From a checkpoint of a small text-conditioned image flow-matching model.
Model: 29.2M parameters, 32-pixel images, arch unet, text encoder width 384, text encoder layers 8, text encoder norm layernorm, text encoder activation gelu, norm groupnorm, widths [64, 128, 192, 256].
Rows from block 7 of the denoiser of a small text-conditioned image flow-matching model, named by matrix and row number. Rows with one number belong to one channel. Each number is 500 + 25 x the weight over its row's rms, rounded and kept within 0 to 999. All counts start at 0. Numbers have three digits each.
After each channel's rows are labels from the 100 images, of 14976 (inputs lightly noised), where the channel reaches its highest value: "strongest on" is what is common among them; "colour at peak" is the nearest of a few named colours to the mean colour under the peak. Only what is clearly more common there than usual is listed. The data: seven-segment displays showing three digits.
# convs0: first 3x3 conv (model.mid.0.convs.0.weight, 256x256x3x3, each kernel summed), inputs 208-255
# convs1: second 3x3 conv (model.mid.0.convs.1.weight, 256x256x3x3, transposed, each kernel summed), outputs 208-255

convs0.24:468515536467503518508503524472461478497520492499515506496524490522479548485569479482517520459504534491496513459471528500520515513484507522517487
convs1.24:518540507528510495463515529548500499474478492544528501535481491501470464479494512507480538489525488517481475482465471538501505522517509508519488
strongest on: blue glow
colour at peak: green

convs0.21:514479472551530511509472483487520466496493492530509448489530542498500497506563492488524507484480498469500495505442450511535476494481497506487494
convs1.21:549520503538518484470521494488507472485523531484544528468513498535491526438443506489489461490502503482494523458515489491490504531495518530524493
strongest on: green glow
colour at peak: green

convs0.6:514514507551484486508447479487524491480503533530523482505485560488526501499504489508535483499508502480520530507471478502504528513493478523494477
convs1.6:475494490477495503484515486490474530494501479506523534537511494539474475523532505518495567484519544532476489527536498524470493484531561483537537
strongest on: blue glow
colour at peak: blue

convs0.180:499504488519466519491499472518480478466523538538463486483522526508481501492526534467502514492502528457488481501510527465443520503495547519511508
convs1.180:488511504543517461547488484476484528529552460461542459473509478499496524515524524526489497492479494504535469482486514496508476478515502518484524
strongest on: dark on pale
colour at peak: grey

convs0.137:484497498520548479517488549463506476498495504514490512495536570526537472503493524477475507468510493510498506529504492454507511487477471432508503
convs1.137:504529464525506463495503543480465537484505483531517521522498496463454475475533547514487535532493459529495489461513481501496540533504546481458493
strongest on: green glow
colour at peak: green

convs0.122:449488549552539496508499496490498513522530515525513471513546499489461514491536543514479519509493494489534478542486464507505493451498519473451511
convs1.122:522503459442510468485512507508523495509486484522491518459494457479497461514491518459477479523524498504534496473530489502500523553513506532500477
strongest on: green glow
colour at peak: green

convs0.38:498484482563539470506486513525514507539478487505513489500500526514488477514543537501479455461485542474507459536493498479491455483478541513513500
convs1.38:463501498464523478513506471487498524519499548512509480544527493486480494484528506503493512504546485538459535459505477488519506505505510521473493
strongest on: third digit: 6
colour at peak: green

convs0.166:484498503485415508466491487496514528514509533509479503510506510495509525499466502494515495519508501539489528504518479485512563475507499514544495
convs1.166:499494494468499500542522467502522531507483497483513530500530513485540511531503481567535492541485474518474507445537487509508512501494518486507507
strongest on: dark on pale; second digit: 0
colour at peak: grey

convs0.181:530480444494506522512493500509471516510518503518520474466477544495532543470526555506490493473467511458487470544477495509474485541511494519490487
convs1.181:482503499512555482536477475527503482514520525483529477499537489479501499521514497495486497508478523535436493470540504474516524442491556506526514
strongest on: dark on pale
colour at peak: grey

convs0.98:526499513518490515511511471469487504496503440505544505570494483527494488514476531530498495496486516554517544459502561510465484514506513511461478
convs1.98:485496457472512445485507515490517545501523521519474514489531514481530502516557522525479470507496490502481482522528465514513469499478515516487481
strongest on: red glow
colour at peak: brown

convs0.223:521530498481477546502546507532459481550487530475570476547492513480488497483528480486533459482440513467482493458506532445468524500486490546478521
convs1.223:465492483536451496482472527519488535487490481533456468488498467490514493504496511525494491485539476494496463501463525515492463496463465477491482
strongest on: dark on pale
colour at peak: grey

convs0.23:513484477540517484516498503475518468460467462495534501533491581482488479524579498495509463447467526510518461506511487516490534497497520544499498
convs1.23:523514497444516503531500479514505524472513492500524475488519513528498477500514534502484500509527521528438498486525492483511511523484509492507473
strongest on: white glow
colour at peak: green

convs0.42:520526507489492527498514514540459519477494530529508475467477494491499482502454470549502454490514507508485467536526479561523558493483554588509481
convs1.42:458485506440478549501475486483501571473505508489443535512490526494485492509486485502479510508488507517499513502512457478486452467526495504519519
strongest on: red glow
colour at peak: blue

convs0.36:438521533510548515530478482510504493482508548492489496514559491506510516520506498466494539472503500519504518513530530503492524486533495476454518
convs1.36:534534448527510483480527516523544493512486534508532533516482509496499465495509506560482496496515499454506486505518516454490462514490494489483484
strongest on: first digit: 7
colour at peak: green

convs0.44:457456486517535477534466519483479448503514510521520516498536552524507455494526502481501465499532501480487478549498476490519457492475480479523497
convs1.44:495522502498499473470528513547500542494503489533536460524494501469404490492511499517482541520521467501488451475548484497472525536535492486465466
strongest on: green glow
colour at peak: green

convs0.114:482514514497539511533493537504528500509546502480506489523534565535540480517523534469508507510513524482509501505498454517509465477519483445477516
convs1.114:541488468517502502481506517506503493476523486497537492542487462487453519492527482477510509496541508444532461505478521542456515481475470499520545
strongest on: green glow
colour at peak: green

convs0.48:489511517491535481511481500525504484486482494514515519440531579501514506446484518468509518544484535539488507473499486438518547502538512447544503
convs1.48:486504469516477491532518486507551524523488486517477455533478506478508523552508492509516495472506555528547502481503512506515495462516524527498501
strongest on: dark on pale
colour at peak: grey

convs0.12:495497472536571500528482432444490485496512490513505479490514529506514518478536497495502490466517503471514496524483466526516513493516474553515503
convs1.12:502485489509470477513510521506471472488505488504533457526508481474480453484473496533486536464527503471486482522483548465500494503430522470475487
strongest on: third digit: 1
colour at peak: green

convs0.139:479479557532477475520505479523482506483527544496499546507514554510459506501530451492492480456545529444476479541496504502495540477474493465476469
convs1.139:541507489476455514471535531503538477550518487497494520495479535499485457517488523463507499511467505497557542481503491522562498527490471488524526
strongest on: second digit: 4
colour at peak: green

convs0.185:489516525528529516498523514496495499517515497506518510492529519470514501476560543526508473474478508468490489467502533529539500501523502519495474
convs1.185:529526458505525483496510501494506534472431460484529480524503508527537473479481500497520495521538479462503487490470458519517509518514485498500532
strongest on: blue glow
colour at peak: blue; green

convs0.66:527493481541516499516492527457515499503497517482470475481492534452540516479503504495494474510483515508509505486530478477476515459519497492515521
convs1.66:469453549456501497525512470469501477511544452530480487534490481524490518517471507515512499491516491504443508475478507541490449507467471521493482
strongest on: dark on pale
colour at peak: grey

convs0.34:478465498518506473536501521483503504488496536488549514516485564527519479496542547509482473524516494489484486557512502489513443480484507467487493
convs1.34:508509468479523462514529506542507484530516448483525490554495484498479501497515532474496530525542511504522511509505458476483523542462485486507496
strongest on: second digit: 1
colour at peak: green

convs0.194:548467508549518497483481434496493484519458514529572480526482502510474490484593511480475493504481468509533542517522501503501493521486505526498461
convs1.194:484442505501504459484481529464535494487526483512531486524463470496496499485508500515496510475533517553516447509502489467473490508484514488486543
strongest on: second digit: 1
colour at peak: green

convs0.144:499517516479488510485494456522519513499489535542487493474548491503450539521497491509521525502497525503506489516525484511524517499534546484483492
convs1.144:490537477507561460510499519511547490485495471478497467521480501468515475482501482515526518467502484538479446497495474538500479514495482506499507
strongest on: blue glow
colour at peak: green

convs0.239:496480510471476532511512483552485485504475541493503500518490478510506466524451447474494513543476481556475492487502537543523488477513521480467510
convs1.239:496503520528522505517519487514481520487481516457558464483526520475523520486481496521480453518509512550430507516500515510464542498464514479518517
strongest on: red glow
colour at peak: brown

convs0.65:484500522487516483478494488545505532548502522502523518480454484517482492460517542485470490468492512534482498490511488530510499494497502505463501
convs1.65:459514494517513430549525522488485480515477506527505487521502487504522465459497504478487522488561461474518437480470539555536485533520507500491480
strongest on: blue glow
colour at peak: blue; green

convs0.138:466496486492499485496499452485507507537485481514498513558524513499493505496504469517515507517495500500482512500533536509476480526479478501486505
convs1.138:497494492506492477488510487510457510492522462490503518496523486462425478503522514529478466478481518496487482541459468476527465511550480492499536
strongest on: red glow
colour at peak: brown

convs0.100:490479481552524503523479503497471482510525517515499470488516551476487527496537560524519478512547503517487471509475511498497478481508478554521488
convs1.100:488510484511458512493488475500527485498512450461491543474534439481514504479497511494541519502494484460517516483509460469474486461476496515487495
strongest on: dark on pale
colour at peak: grey

convs0.228:481490521574495504485481511482484504495504502500521497511468552481481477512516496510519493469515511482483488499469497491529557489476494489462473
convs1.228:519485473518473500534490546483498491482494480500514493510527487493502498495487500487497507510492486475515538520473480459455462495497472524500533
strongest on: dark on pale
colour at peak: grey

convs0.0:479459551529508463478516517477537479471497474466476514476455467481496509515526518477488494487512501534519548540435480507499518503496501513451489
convs1.0:514492469472493489516482487531511465518506521529502492529493530485503496535494487499497512504539501479528472505503544549527436529535527468515497
strongest on: first digit: 1
colour at peak: green

convs0.179:526465512521502526505519502508443515506475528502527504480517495485515461489566535502470510512529507468506488529491496543511484492479471493491501
convs1.179:450501485473498481468478533499509487521504503514501521526450524519544495471494522504491506487525515518523497516516527472473494509503487506478527
strongest on: red glow
colour at peak: green

convs0.190:522498492514553511498492515473484507478483493481531451490478531511532459501518515511520490448496495458460506505495471535474470524467495472503472
convs1.190:504500490471543513486489467526486484500545484523530480514527512492466499509524520518480547493516471477453494464496503447496493501518514525466531
strongest on: amber glow; first digit: 1
colour at peak: brown

convs0.193:498479494540540486518473496476485485476501505514505463553514546496488490483570509502499493454506492496537486520473485460527458521480514488499499
convs1.193:522465497511494485480529518458506486547532504508574549500515509476491496480534520515503538513514502500508499509480487518492486558536507480510514
strongest on: dark on pale
colour at peak: grey